From a checkpoint of a small encoder-decoder image transcriber.
Data: trained on analogue clock faces, 195000 training examples, 7.9 epochs.
Rows from block 2 of the image encoder of a small encoder-decoder image transcriber, named by matrix and row number. Rows with one number belong to one channel. Each number is 128 + 24 x the weight over its row's rms, rounded and kept within 0 to 255. All counts start at 0. After the name is the row's rms in percent of the matrix's.
After each channel's rows are labels from the 100 images, of 14848, where the channel reaches its highest value: "top examples" is what is common among them; "peak on" is the class under the peak. Only what is clearly more common there than usual is listed. The data: analogue clock faces. In brackets: how many of the 100, against the usual share in percent.
# convs0: first 3x3 conv, stride 2 (encoder.blocks.2.convs.0.weight, 96x64x3x3, each kernel summed), inputs 0-63
# convs1: second 3x3 conv (encoder.blocks.2.convs.1.weight, 96x96x3x3, transposed, each kernel summed), outputs 0-95

convs0.62 110 [146  98 115 111 109 131 151 119 118  79 110 108 116 146 149  87  99 114 142 116 108 139 159 101 111 129 100 169 150 161 145 102 146 105 107 123 102 122 106 118 129  99 183 165 122 104 168 125 123 117 124 120  98 111 143 177 121 128 106  94  77 150 116 150]
convs1.62 100 [148 106 127 126 128 149 127 110 130  95 117 109 105 179 133 109 136 128 121  76 182 152 170 124 138 136 119 142 114 130  90 166 204 131  86  98 140 166 166 144 103 126 146 126 136 118 119 126 114 110  91 162 161 153 141 135 177 131 111 129 125  98 156 121 128  85 131 133  73 106 109  94 122 107 125 149 102 143 102 126 131 120 124 132 127 134 150 137 172 157 127  97 148 137 136 117]
top examples: minute hand past 5 (38 vs 8); minutes: 25 to 29 (38 vs 8)
peak on: face (88 vs 40.1)

convs0.64 098 [131 107 176 153 131  79 173 117  90 118 146 114 152 143 165  96 144 175 112 124 114  93 150 119 158 115 133 113 139 115 132  99 129 175 161 101  95 120 115  98 169 126 133 120 125 118 144 126 159  84 145 100 158 140 163 148 139 134 131 113 141 148 124 107]
convs1.64 120 [ 86 144 123 124 100 133 118 126  85 113 126 112 103 133 101 139 130  94 120  72 115 126 137 123  92 150 129 132 120 118 129 139 169 110 147 109 157  84 119  92 149 123 136  87 116  83 147 142 130 140 121 132 134 125  82 116 165 123  96 125  92 100 171  87 141 100 115 134 120  89 131  84 100 166 106 108 171 123 157 148 119 128 126  97  92 143 146 106 131  95 123 126 112  78 154 107]
top examples: minute hand past 9 (26 vs 8.6); minutes: 45 to 49 (26 vs 8.6)
peak on: face (74 vs 40.1)

convs0.89 104 [143 118  94 164 112 112 167 162 152 100 114 117 117 136 139 108 150 120 134 157 168 145 156 117 102 131 122 154 124  99  98 135 169 136 134 118 130 145 121 172  90 155  84 134 168  99 122 105 117 132 101 119 131 195 114  98  96 147  96 138 110 113 129 137]
convs1.89 092 [133 115 129 124 131 112 112 120  88 106 108 137 127  87 144 157 145 162 154 133 155 147 111 132 126 140 153 150 126 134 163 102  80 149  90 130 110  98 132 136 116 129  94 125 140 129 169 104 148 149 108 117  88 173  93 134 116  90 173 107 135 123  94  98 127 153 102  90 157 142  97 164 132 119 159 116  83 142 179 111 142 132 117 123 122  96 108 145 138  72 156 109 148 138 107 161]
top examples: minute hand past 4 (56 vs 8.3); minutes: 20 to 24 (56 vs 8.3)
peak on: face (98 vs 40.1)

convs0.19 087 [147 140 127 165 138 111 184 111 147 114 108 118 117  91 139 126  96 115 137 101 104 129 128 148 122 123 123 180 132 169 135 152 116 117 102 152  90 132 180 152 116 124 100 143 148  99 175 119 128 132 122 127 102 116  83 152 103  89 131  84 125  86 119 128]
convs1.19 083 [157 119 137  86 145  94 132 108 114  96 111 118 128 131 132 122  77 154 134  82 148 131 123 177 117 142 109 162 153 120 155 123 131 136 102 142 101 123  86 137 145 122 150 118 107  84 112 131 109 200 142 142 151 116  90 107 147 125 121 110 127 140 122 160 147 153  69 121 126 142  95 159 103 154  96 138  87 112 136 117 119  98 136 109 120  76  83 109 135 119 128 114 126 151 143 157]
top examples: minute hand past 12 (66 vs 8.1); minutes: 0 to 4 (66 vs 8.1)
peak on: face (86 vs 40.1)

convs0.13 113 [148 118 157 120 146 150 156 125 153 142 125 156 113 118 115 101 128 109  88 143 143  88 163 101 125 121  91 107 110 180 160 108 158 129 131 138 131 126 138 128 111 214 125 150 113 125  90 146 139 156 130 138 172 116 113 106 112 147 109 125 118 141  80 117]
convs1.13 095 [145 101 159 147 151 104 143 114 122 120  99 128  83 119 130 104 143 109 133 136 124 147  95 128 113 119 160 128 126 128 125 150  98 147 122  99 127  81 118 140  93 144  83 130 134 125 155  79  89 129 126 140 113 131  95 132 155 145 127 152  77  94 162 152 166  97  72 144 166 111 123 119 112 126 138 130 136 133  81 118  94 114 145 158 132 156 103 133 111 135 143  72 115 183 138  98]
top examples: minute hand past 6 (46 vs 8.4); minutes: 30 to 34 (46 vs 8.4); minute hand past 8 (30 vs 8.4); minutes: 40 to 44 (30 vs 8.4)
peak on: face (100 vs 40.1)

convs0.20 101 [107 159  98 104 140 221 137 131 104 118 119 121 151 141 108 122  91 114 141 135 140 142 105 162 107 133 127 127  96 131 135 122 114 123 171 135  97  91 139 116 172 141 125 146 124 156  74 136 133 137 106 125 132 112 115 114 143 138 158 119  79 137 138  87]
convs1.20 106 [141 106 139  91 131 113 123  86 140 157 125 129 133 127 144 103 106 123 224 163 118  93 143 115 114  93 121 114 113 162  89 167  95 141 147 151 108 119 131 130 141 125 103 139 153 128 161 156 141 153 116 109 135 106 123 130 122 143 165 133 131  93 121 134 128 156 116 124 129 148 157 109 110  85 118  68 134 152 147 144  89  88 135 134 145 138 118 126 177 154 137 107 142 159 112  93]
top examples: minute hand past 5 (60 vs 8); minutes: 25 to 29 (60 vs 8); four ticks (58 vs 24.7); minute hand past 11 (34 vs 8.1)
peak on: face (94 vs 40.1)

convs0.78 096 [110 118 115  99 113 195 119 112 133 152 125 121 126 120 112 134  91 138 124  93 136 132 156 148 107 110 184 160 105 146 142 141 119 112 136 120 122 114 124 100 102 122 130 115  90 186  84 141 102 137  92 111  78 107 147 146 180 137 125 144 112 102 144 124]
convs1.78 100 [166 142  87 143 113 114 115 134 139 154 128 157 151 133 148 109 122 127 150 180 134  86 134 145 121 123 150 152 108 113 143 132 129 123 140  95  81 146 119 143 125 142 117 130 147 160 130 144 136 100 173 111 104 138 110 122 165 200 121 125 107 120 116 144 120 110 132 126  82 124 151  94 125  78 155 120 140 176 121  90 124 151 116 144  82 150 131 128  93 190 125 146 109 162 123  94]
top examples: minute hand past 3 (86 vs 8.5); minutes: 15 to 19 (86 vs 8.5)
peak on: face (100 vs 40.1)

convs0.86 106 [144 135 129 151 162 113  88 145 107 149 128  98 122 160 104 122 102 114 150 112 154 106 140  93 164 131 157 155 189 134 138  98 135 123  88 143 119  81 153 102 142 164 162 180 122 169 134 145 136 138 143 119 120 118 180 139 128 110 110 144 124 123 118 125]
convs1.86 087 [174 148 105 116 114 118 157 131 173 143  72 163 135 117 123  89 128 110 121 132 146 139 138 115 130 140  84 120 140 112 111 154 145  92 123 102 146 132 162 134  82 134  84 134 162 110 113 116  77 113 122 107 134 110 146 113 118 159 128  99 150 109  90 186 132  72 143 108 134  86 127 131 131 130 106 156 115 111  78 145 154 121 105 129 103 123 117 144 158 127 105 135  92 156 106 121]
top examples: minute hand past 3 (38 vs 8.5); minutes: 15 to 19 (38 vs 8.5)
peak on: face (92 vs 40.1)

convs0.9 113 [164  88 147 160 150 190 113 105 150 110 119  87 189 165  82 135 122 104 143 127 126 127  81 120 136 147 132 134 127 141 104 141 106 137 131 141 170 122 114 113  99 142 146 155 144 127 138 135  95 126 118 124 100 145 134 100 139 162 164 140 110 115 117  94]
convs1.9 111 [123 124 106  92 115  76 106 105 128 147 128 133 124 129 114  97  88 109 159 183 144 110 148 131 133 141 115 101 166 106 115 121 122 166 121 132 112 115 113 156 121  96  79 137 114 132 148 116 130 141 130 156  86 114 148  96 179 128 125 108  88 148 113 149 173 148  91 130 144 180 145 136 219 116 111 136 130 124 156 133 118 140 127 112 130 148 129 117 116 140 134 151 112  88 128 123]
top examples: hour 8 (26 vs 8.2)
peak on: face (65 vs 40.1)

convs0.46 116 [107 148 167 123 138 113  96 140 149 127 105 149 132  87 106 160 124 117 135 130 112 115  92 136 124 111 130 150 108 136 124 123  97 104 123 107  94 118 159 130 107 128 143 139 147 118 154 127 153 139 143 150 111 134 166 181 107 108 148 106 143 220 176 112]
convs1.46 133 [ 85 117 111 106  99 110 140  99 132 126 128  91 162 102  81 142 134 110 123 113  81  77 105 123  90 107 113 117 122  94 112 111 100 109 117 143 145 120 120 138  88 103  97 146 126 165 128 120 117  85 105 117 128 129 114 127  45 113 114 105 113 154 126  88 103 129  95 143 105 121 111 111 120  92 115 114 101 108  98 113 116 113 117 126 114 109 141 118 132  81 125 103 140  74 105 131]
top examples: dark face (82 vs 34.9); dots (65 vs 25.1); hour 2 (28 vs 8.3)
peak on: face (100 vs 40.1)

convs0.79 110 [ 80 151 121 120  86 126 142 110 118 120  94 107 117  56 133  92 124 102 123  90 120 184 112 117 130 171 149 117 118 106 157 132 125 145 127 140 111 119 123 156  88 132 131  93 131 110 135 112 114 140 111 121 129 102 137 164 133 106  95 113 166 135 123 178]
convs1.79 115 [134 167 128 108 130 119 160  86 137 123  92 119 164 114 111 144 108 120 109 115  93 117 130 155 144 187 115  95 118 101 153  96 113 162 114  82 119 166 114  91 165 122 129 147 120 117 133 140 121 137 104 155  83 127 127 107 140 145  95 122 213 169  94  93 100 135 145 132 105 119 123 136 102 165 116 147 127 148 131  96 136 118 139 152 148 106 102 106 102 134  98 137 134 144 124 128]
top examples: minute hand past 4 (39 vs 8.3); minutes: 20 to 24 (39 vs 8.3); minute hand past 9 (25 vs 8.6); minutes: 45 to 49 (25 vs 8.6)
peak on: face (65 vs 40.1)

convs0.54 089 [122 116 154 136 119 169 109 117 128  98 107 106 193 123  90 148 111 141 165 125 144 123  96 179 146 125 146  92 137 127 155 131 109 107 194 138 115 111 113 131 131  95 118 172 152 185 107 115 123 104 119 123 142 134 134 109 145 103 122 123 120 141 155 109]
convs1.54 098 [ 93  98 139 144 113  93 112 113 145 164 123 124  98  99 137  97 123 128 222 181 111  81 136 100 142 117 111 114 133 134 105 148 146 157 142 147  95 107 110 143 148 109  85 146 154 122 138 145 143 138 141 124 101 133 136 119 162 154 152 100 100 144 125 143 116 165 123 124 123 162 117 118 132 112  96 105 169 159 168 115 136  98 142 135 129 151 103 103 122  87 108 112  99 136 108 133]
top examples: minute hand past 5 (60 vs 8); minutes: 25 to 29 (60 vs 8); four ticks (59 vs 24.7)
peak on: face (99 vs 40.1)

convs0.23 096 [103 113 136 111 113 156 173 134 126 122 132 115 109 123 112 130 134 107 110 131  82 141 118 111 128  94 144 165 105 149 125 141 140 111 176  97 157 126 135  99 100 160 118 160 205 151 124 108 117  99 105  92 102 171 119 119 130 131  96 137  93 143 102 149]
convs1.23 107 [ 84 126 103 123 121 141  78 117  94 126 129 100 113 122 121 137 163 141 129 136 163 111 151 137 139 150 145 139 119 121 126 138 172 136 136 124 113 147 161 155 106 116 133 161 165 128 115 152 120 103 102 108 116 166 144 153 149 166 146 143  90 126 147 110 130 106 140  85 137 105 135  97 114  93 147 115 144 191 117 151 149 144 123 119 166 181 149 107 103 197 123 120 120 153  76 133]
top examples: minute hand past 9 (46 vs 8.6); minutes: 45 to 49 (46 vs 8.6); minute hand past 5 (34 vs 8); minutes: 25 to 29 (34 vs 8)
peak on: face (92 vs 40.1)

convs0.26 098 [144 110 163 144 159 109  91 135 142 130 101  76 117 149 137  98 171 125 128 108 120 120  96 121 128 163 156 133 160  98 115 115 158 107 111 112 118 138 128  74 105 132 167 103  93 152 128 158  92 137 126  93 171 107 140 130  83 140 111 126 149 121 129 152]
convs1.26 104 [119 155  90 130 131 132 128 109 121 163 117 121 157  90 133 182 149 125  79 115 135 132 126 151 126  89 134 135 117 146 103 179 124 134 118 107 125  97  99 129 119 135 136 119 127 130 139 160 107 114 175 154 147 107 111 114 142 107 116 125 154 150  72 126 169 130 117 117 144 154 116 163 156 146 101 185  76  80 131 127 175 116 126 153  85 131 149 133 145  87 114 115 117 114 124 162]
top examples: minute hand past 5 (44 vs 8); minutes: 25 to 29 (44 vs 8)
peak on: face (85 vs 40.1)

convs0.51 095 [134 129 122 130 115 107 148 125 114 135  84 143 114 106 117 131 163 134 149 102 158 113 160 103 133 116 104 127 111 152 172 139 162 144 110  79  87 120 100 152 145 116 121 112  82  70 151 108 130 174 125 146 159 129 109 182 120 158 120 144 141 118 116 160]
convs1.51 087 [109 128 149  64 141 115 114 115 128 128  85 123  91 121 112 145 165 119 162 130 115 120 132 118 140 135 144 120 123 113  99 124  68 126 127  93 133 101 167 105 153 138 143 137 116 145 123 165 151 134 126 123 124 100 124 167 176 100 127 158 202 131 139 118 147 126 105 145 125  92 102 128  98 138 122 140 120 160 114  83 145 150 157 151 170 124 109 110 142 170 130  97 140 179 119 124]
top examples: minute hand past 6 (40 vs 8.4); minutes: 30 to 34 (40 vs 8.4); minute hand past 5 (33 vs 8); minutes: 25 to 29 (33 vs 8)
peak on: face (94 vs 40.1)

convs0.74 096 [125 115 114 127 108 117 121 102  95 119  93 126 129 122 123 115 129  91  69 129 127 114 142  88 112 112 132 181 126 191 149 143 135  94 133 108 154  92 133 127 108 123 144 180 170 156 127  99  98 110 146 144 172 128 125 108 106 151 115 139 114 139 106  96]
convs1.74 104 [100  76 151 112 123 100 126 134 152 126 108 126 141 118 156 143 127 152 184 126 108 118 156 124 130 100  86 122 116 131 117 107 140 115 130 161 115 134 156 114 109 143 119 199 186 110 168 145 162 153  90 122 167 102 123 155 122 118 171 104 113 118 163 143 110 128 103 119 138 100  92 145 116 131 119 103 145 147 124 148 101 110 167 125 163 123 161  83 134 107 153 104 135 150 105 128]
top examples: minute hand past 4 (30 vs 8.3); minutes: 20 to 24 (30 vs 8.3); minute hand past 6 (25 vs 8.4); minutes: 30 to 34 (25 vs 8.4)
peak on: face (98 vs 40.1)

convs0.80 109 [117 130 131 110 105 122  77 104 117 140 112 116 122 129 126 103 152 144  93 133  94 119 116 143 106 141 164 140 105  80 129  86 107 112 170 109  92 161 176 110 155 189 131 127 112 146 125 120 130 122 128 189 162 133 133 120 105 150 141 110 159 131 128 109]
convs1.80 097 [139 139 126 114 119 155 130 116 112 110 139 110 149 121 122  87  87 127  81 147 124 154 112 122 117 163 114 115 119 133 122 116 143 110  95 118 151 125 116 112 121 122 159  79 103 136 109 112 112 113 165 172  92 118 114 107  86 117 100 147 129 110  77  97 178 121 134 140 126 164 140 106 110 127 142  97 104  72 110  97 122 165 168 162 103 150 103 105 162 125  89 171 151 103 137 131]
top examples: dark face (64 vs 34.9); minute hand past 1 (34 vs 8.5); minutes: 5 to 9 (34 vs 8.5); hour 12 (30 vs 8.4)
peak on: face (100 vs 40.1)

convs0.57 091 [ 96 170 131 153  98 119 134  93 141 170 163 157 111 163 116 149 114 142 122  94 127 119 112 158 153 127 103 130 160 112 108  99 128  97 145 147 113 110 137 103 124 124  76 183 159 172 117  88 131 141 120 124 138 168 123 109 112 125 115 124 140 104  96 153]
convs1.57 090 [139 138  93 130 108 148 141  99 120 107 151 150 144 136 115 109 136 150 141 160 143 139  90 123 116  82 111 124  96 112 126 115 126  93 101 134 142 141 169 110 142 123 137 115 171 125 105  84 163 124 167 118  96 107 129  99 188  99  85 104 100 125  90 137 135 129 145  95 122  90 108 143 124 138  93 157 110 129 108 121 170 125 121  96 146  76 123  81 130 113  96 136 100 157 134  94]
top examples: minute hand past 5 (28 vs 8); minutes: 25 to 29 (28 vs 8)
peak on: face (77 vs 40.1)

convs0.77 108 [170 111 149 119 118 121 142 115 138 114 129 138 123 152 154  80 196  99  96  92 147 114 158  92 127 115  96 112 125 106 118 132 170 127 112 130 112 113 136 129 107 206 125 111 128 127 108 141 129 102 140 131 177 171 102 116 121 133 132 118 146 151 137 115]
convs1.77 103 [148 125 153 109 139 148 124 127 104  99 124 136  81  82 106 157 122 124  97 107 153 176 114 170 122  90 154 136 113 111 145 135 118 147 124 107 113 108 116 103 134 132 113 125 107  92 130  75 121 138 152 139 140 101 106 126 105  94 132  93  97 108 150 128 178 132 114 141 124 103 112 147 116 143 102  96 137  95 126 124 157  74  90 152 115  96 123 111 112  67 156 118  99 115 153  89]
top examples: minute hand past 4 (42 vs 8.3); minutes: 20 to 24 (42 vs 8.3); minute hand past 5 (32 vs 8); minutes: 25 to 29 (32 vs 8)
peak on: face (100 vs 40.1)

convs0.68 104 [134 188 102 136 117 150 136 158 110 112  79 141 148  90 133 126 125 125 144 114 134 142 125 146 107 121 119 138 176  61 147 129 149 148 121 141  91 118 130  97 149 149 155 130 142 154 135 120 133 119 122 150 113 109 100 145  63 110 145  74 148 102 132 131]
convs1.68 103 [119  92 166 129 129 138 125  96 107 131  87  93 153 120 149 139 118 145 160  74 108 148 126 138 128 122 122 137 158 127 118 110 130 141 110 111 130 148  84 132 165 114 189  85 131 153  53 128 116 157 129 101 169 159 131 103  89 147 154 122 162 132 141 146  72 131 132  97 122 106 110 123 131  99 134 126 131  98 119 138 110 105 134  92 111 102 160 105 163 140 120 126 133  96 124 130]
top examples: minute hand past 12 (40 vs 8.1); minutes: 0 to 4 (40 vs 8.1)
peak on: face (99 vs 40.1)

convs0.95 098 [ 81 140 154 115 138 116 156 125 134 117 153 166 104 151 134  75 141 121 118 106 126  79 130 137 125 111 117 112 130 103 141 142 149 125 155 130 111 138  91 162 114 142 122 120 177 128 107 130 119 165 103 110 176 142 172 172 129 171 124 111 151 130 116 180]
convs1.95 086 [133  96 144 105 149 129  93  99 110 121 125 135 130  97 136 142 161 155 160 157  91 122 127  60 163  86 135 116 106  99 140 132  85 114 142 118 141 131 133  96 135 102 129 118  97  80 144 134 108 165 122 151  85 106 127 128 163 105 150 121 155 119  89 117 157 141 102 129 147  97 154 159 127  63 139 115  79 131  94 141 119 158 145 138 118 111 130 111 122 117 143 152 114 153 116 106]
top examples: minute hand past 6 (58 vs 8.4); minutes: 30 to 34 (58 vs 8.4); four ticks (54 vs 24.7)
peak on: face (73 vs 40.1); minute hand (27 vs 1)

convs0.7 094 [154 122 133 121 165 142 117 148 144 157 147 145 141 129 150 113 195 125 101 106 129  91 156  94 113 137 110 109 124  89  97 138 167 140  91 124 160 146 155 119 121 190 135 105  94 144 114 126 132 144 137 139 181 163 166 100 122 121 118 122 145 146 124 134]
convs1.7 103 [132 125 116 141 141 128 130 113  87 115 150 128  70 107  72 122 129  86  91 134 112 153 102 140 104 103 137 153 124 125 114 145 140 135 107  87 118 104 113 127 140 112 120 114 101  65 125 122  99 104 164 165  97 110 113 131 121 141 113 110 139 127 110 131 145 109 127 160 122 135  97 109 145 143 102  88 126  92 129 145 124 111 108 139 150  82 121 101 121  80 110 157  62  91 125  90]
top examples: minute hand past 4 (25 vs 8.3); hour 4 (25 vs 8.7); minutes: 20 to 24 (25 vs 8.3)
peak on: face (100 vs 40.1)

convs0.2 115 [143  71 158 134 155 120 118 109 129 110 121 138 133 157  99 160 159 153 121 152 138 145 126 112 128 120 121  87 169 109 125 117 111 159 131 144 197 130 141 117 148 121 108 180 126 119 159 174 125 119 115 146 130 104 112 122 131  93 139 152 141  83 144  83]
convs1.2 099 [125 157 106 121 115 132 136 115  90 140 134 179 140 145  97  84 114 108 123 159 142 153 124 136 133 124 120 109 104 105 115 137 154 145 128 138 112  82 109 162 146 112 142 128 119 124 128 126 134 145 107 146 113  95 137 115 153  77 127 121  57  84 104 130 172 136 146  74 151 136 156 150 184 146 101 137 126 113 144 119 120 140 113 103 130 111  94 102 115  87 134 117 108  61 145 129]
top examples: minute hand past 2 (33 vs 8.5); minutes: 10 to 14 (33 vs 8.5)
peak on: face (90 vs 40.1)

convs0.53 119 [102 148 138 121 135 145  84  80 146  83  96 133 176 109 131 155 131 131 124 117 144 135  98 167 111 134 133 128 110 114 109 106 104 146 171 113  99 114 146 163 154 203 129 107 107 145 151 146 140 134 133 162 143 101 133 130 132 148 139 118 116  81 150 129]
convs1.53 100 [124 135 143 154 121 112 131 114 141 104 112 116  93  81 124 102 111 129 141 140 120 150 139  87 135 134 134 130  75 159  91  96 143 119 131 108 141 160  80  94 132 116 142 120 130 122 117 116 127 131 118 149 110 140 110  92  93 123  80 156 131  93 126  79 135 132 136 146 120 112 158  83 142 140 120 115 139 121 107  89 179 149 108 149  94 131 105  87  77 142  72 175 121 142 116 148]
top examples: minute hand past 1 (44 vs 8.5); minutes: 5 to 9 (44 vs 8.5)
peak on: face (100 vs 40.1)

convs0.85 091 [153 134 140 120 161 119 148 169 147  89 124  97 123 117 152 153 120 109  91  98 131 137 191 161 131 148 124  98 105 156 111 136 133 144  98 124 118 138 139 183 115 136 100 133 137 116 134 120 137  96 128 163 114 137 162 128 111 157  81  89 154 133 163  90]
convs1.85 088 [195 154 149 104 140 131 130 143 151 143 120 121  98 135 131 145  86 107  92 101 126 123 104 112 136  95 143 123 179 127 113  71 120 115 145 124  72 108 135 141 138 131 139 145  93 135 126 120 145 101 156 102 145 130 131 144 124 173 137 129  91 165 102  83 114 127  97 130 120 119  92 162 134 100 127 163 129 118 131 136  97 143  91  86 159 169 131 165 107 153 131 139 151 113 109 104]
top examples: hour 7 (27 vs 8.5)
peak on: face (100 vs 40.1)

convs0.69 114 [122 135 107  95  61 168 154 139 129 135 137  75  81 136 169 125 126 121 109 108 150 135 138 138 150  94 144 149 117 121 146 120 140 142 136 129 105 111 125  98 118  91 148  91 121 110 121 115 136 125 126 137 133 105 151 192 163 145 112 126 134  70 145 140]
convs1.69 118 [116 137 127 126 150 122 128 116 135 112 129 136 139 157 120 106 110 128 110 123 146 128 137 122 120 119 106 118 110 127 120 155  87 145 133  77 149 157 142  76 160 122 148 129 113 101  89 150 124 122 103 168 104 121 113 162 146 150  75 131 209 115 161  84 101 123 149  99  88  90 143  76 109 130 141 151 151 177 135  91 117 158 118 139 131 139 102  99 111 150 122 100 126 132 118  98]
top examples: dark face (71 vs 34.9); minute hand past 9 (34 vs 8.6); minutes: 45 to 49 (34 vs 8.6)
peak on: face (66 vs 40.1)

convs0.60 110 [ 95 119  94 120 146 179 120 104 197 155 114 143 150  92 124 145 129  99  71 128 158 125 123 122 135 145 117 124 108 114 110 152 147 144 154 129 125 103 119 131 105 113 103 110 128  99 144 112 158 125 132 167 149  91 180 141 104 129  91 109 145  98 128 110]
convs1.60 090 [111 152 102 173 135 105 131 118 127  90 127 151 177 124 125 129 129 149 117 145  88 129 128 119 126 164 117  82 124 114 122 125  91 131 131 121 131 120  78 128 128 123 119 157 124 133 156 112 120 175 151 127  65 123 134 102 131 140 121 140 151 152 102 136 124 181 139 129 136 163 149 161 145 110 143 140  89 102 149 122 151 143 138 134 190 112 114 148 144 173 157 174  98 171 137 167]
top examples: minute hand past 2 (52 vs 8.5); minutes: 10 to 14 (52 vs 8.5); minute hand past 8 (42 vs 8.4); minutes: 40 to 44 (42 vs 8.4)
peak on: face (88 vs 40.1)

convs0.65 095 [156 138 131 104 143 135  75 100 126 140  72 123 132 140 142 148 122 129 156 118 177 112 160 105 119 124 117 130 121 129 140 117 116 138 110 146 153 124 155 126 156 167 107 157 126 141 117 142 168 126 102 170 122  97  60 175 111  99 131 113  99 110 102 107]
convs1.65 101 [154 138 131 137 117 125 144 124 149 135 159 147 129 126 111  94 102 109 109 110 132 160 134 110 134 117  64 146 127 133 105 105 143 110 148 135 100 100 174 123 140 129 173 147 129 136  99  78 157 141 115 114 168 133 130 147 137 191  74  93 102  84 150 122 178  86 165 125 111  92 116 123 123 138 107 152 153 135  98 100 128 159 131 132  92 140 122  85 114 152 131 144 130 142 130 115]
top examples: minute hand past 9 (59 vs 8.6); minutes: 45 to 49 (59 vs 8.6)
peak on: face (97 vs 40.1)

convs0.15 096 [118 157 121 148 131 130 118 101 151 144 132 126 122 108 170 109 117 112 110 104 136 108 112 131 118 140 158 132 107 185 189 134 185  96 134 117 128 161 112 147 119  82 130 145 129 106 142 115  90 164 137 118 157 153 141 168 123  94 107 144 148  99  84 140]
convs1.15 102 [110 122 116 102 130  97 101 136 133 153 125 123 131 134 103 163 103 150 137  93  90 107 128 154 111 157 131 140  94 117  88 131  83 122 114 126 106 107 108 123 128  97  83 130 140 110 121 178 133 112 166 118 122 108 136 143 184 155 102 147 177 157 144 129 111 151 127  99 158 135 127 197 118  80 164 124 101 144 108 129 103 160 136 133  87 126 106 134 123 149 148 103 154 156 151 130]
top examples: minute hand past 6 (51 vs 8.4); minutes: 30 to 34 (51 vs 8.4)
peak on: face (84 vs 40.1)

convs0.44 099 [113 124 111 108 130  83 145  93 110 157 133 112 170 131 105 124 114 144 103 140 188 184 122 137 125 148 105 135 120 107 136 117 130 106 154 121  89 125 129  70 133  85  85 124 109  84 143 139 161 119 103 155 145 136 109 110 106 104 106 149 124 121 112 102]
convs1.44 083 [132 182 118  88  87 163 141 148 112 163 135 116 193 131 131 131 147 157 132 141 115 163 146 147  98 108 138  96 114 143 100 117 107 124 120 126 126 174 145 125 111 104  81 129 123 126 108 153 148 143 146 122 131 139 157 154 170 113 175 129 145 126 140  88 134 108 161  90 146 107  96 117 103 158 159 159 118  75 114 107 121 110 136 133 155 127  84 116 120  90 153 141 133 130 138 108]
top examples: minute hand past 6 (28 vs 8.4); minutes: 30 to 34 (28 vs 8.4); minute hand past 2 (26 vs 8.5); minutes: 10 to 14 (26 vs 8.5)
peak on: face (70 vs 40.1)

convs0.81 105 [171  92 115 107 111 111  94 115  88 100 111  93 144 114 157 120 153 119  86 103 111 122 134 129 101 112 155 126 134 110  90 110 125  86 159 102 128 128 144 131  80 122 175  86  99 170 145 120 151 135 134 150 124 142 164 164 111 136 119 107 138 148 107 141]
convs1.81 120 [134 129 131 165 140 177  88 131  91 129 125  97 106 141 111 142 103 100  75 130 146 130 160 130 116  99 165 103 130  98 124 164  95 112  89 102 117 166 119 119 139 153 107 151 123 121  81 109 117  93 113 150  95 104 121 185  75 133 148 150 155 179 115 100 100 118 128 148 117 135 113 139 128 104 133 161  94 134 136 124 116 137 101 108 112 117 119 130 129 167 141 160 101 109 127 150]
top examples: dark face (75 vs 34.9)
peak on: face (97 vs 40.1)

convs0.35 094 [128 122 133  97 129 137 112 102 101 126 100 112 132 130 145 138 123 108  86  84 105 129 131 174  99  92 156 132 103 128  96 136 120 134 158 131 129 206 150 145 141 129 110 188 136 123 121 110 140 130 111 150 137 151 158 178  90 101 151 108 139 127 142 103]
convs1.35 106 [171 110 116 122 126 146 132 122 121 119 166 107 166 153 150  93  78 115 103 126 154  98 168 135 114 147 101 116 111 110 116  89 124 111  88 137 132 123  86  99  95 116 171 131 132 142 118  98 150 116 141 148 118 111 165 111  56 106 130 167 101 132  99 100 120 118 127 102 110 136 138  84  85 110 143 126 133 112 150 128 123 171 122 122 112 128  88 127 157 154 114 138 169 115 156 125]
top examples: minute hand past 1 (33 vs 8.5); minutes: 5 to 9 (33 vs 8.5); hour 12 (30 vs 8.4)
peak on: face (100 vs 40.1)

convs0.71 089 [113 140 164 115 162 147 139 148 147 144  91  90 108 138 129 173 157 117 112 150  97  90  93 148 132 158  90 112 135 186 163 101 127 148 142 131 117  77 119 111 168 109 131 112 127 134 136 113 160 146 132 135 143 112 147 162 104 143 104  90 118 116 145 108]
convs1.71 083 [ 86 130 138 147 124 118 116 158 117 132 122 120 107 111 171  99 163 132 173 113  92 135 105 135 132 155 152  71 137 123 100 129 135 117 184 123 104  88 152  94 132 125 177  97  85  86 162 135 118 156 110 135 139 127 136 118 136 139 162 140 150  91 135 132 139 187 116 119 104 102 143 136  87 129 155 162 153 156 132 135 131 121 152 111  71 127 130 129 134 117 131  81 128 137 138 138]
top examples: minute hand past 4 (56 vs 8.3); minutes: 20 to 24 (56 vs 8.3)
peak on: face (98 vs 40.1)

convs0.0 091 [125 140 126 128 134 124  78 156 147 138 119 107 123 166 114 127  69 137 166 143 117 150 113 120 131 144 128 172 115 147 130 143 167 103 106 132 111 122 123  87 191  76 104 139 129  92 142 103 109 146 108 138 134 135 142 193 136 127 127 153 148 107 111 118]
convs1.0 096 [148 143 156  88 109 134 122 114 129 157 112 173 176 178 138  95  84 157 157 111  85 122 138 140 130 118 138  99 118 139 125 132 100 106  76 119 104  99 144 132 120 125 124 133 111 132 176 115 146 115 154 124  99 109 137 108 184 154 163 111 159 103 118  93 125 153 140  97 121 183 141 133  98 134 143 165 119 125 136 112 139 104 141 155 127 137  88 170 138 111 133 102 127 162 116 138]
top examples: minute hand past 12 (30 vs 8.1); minutes: 0 to 4 (30 vs 8.1)
peak on: face (79 vs 40.1)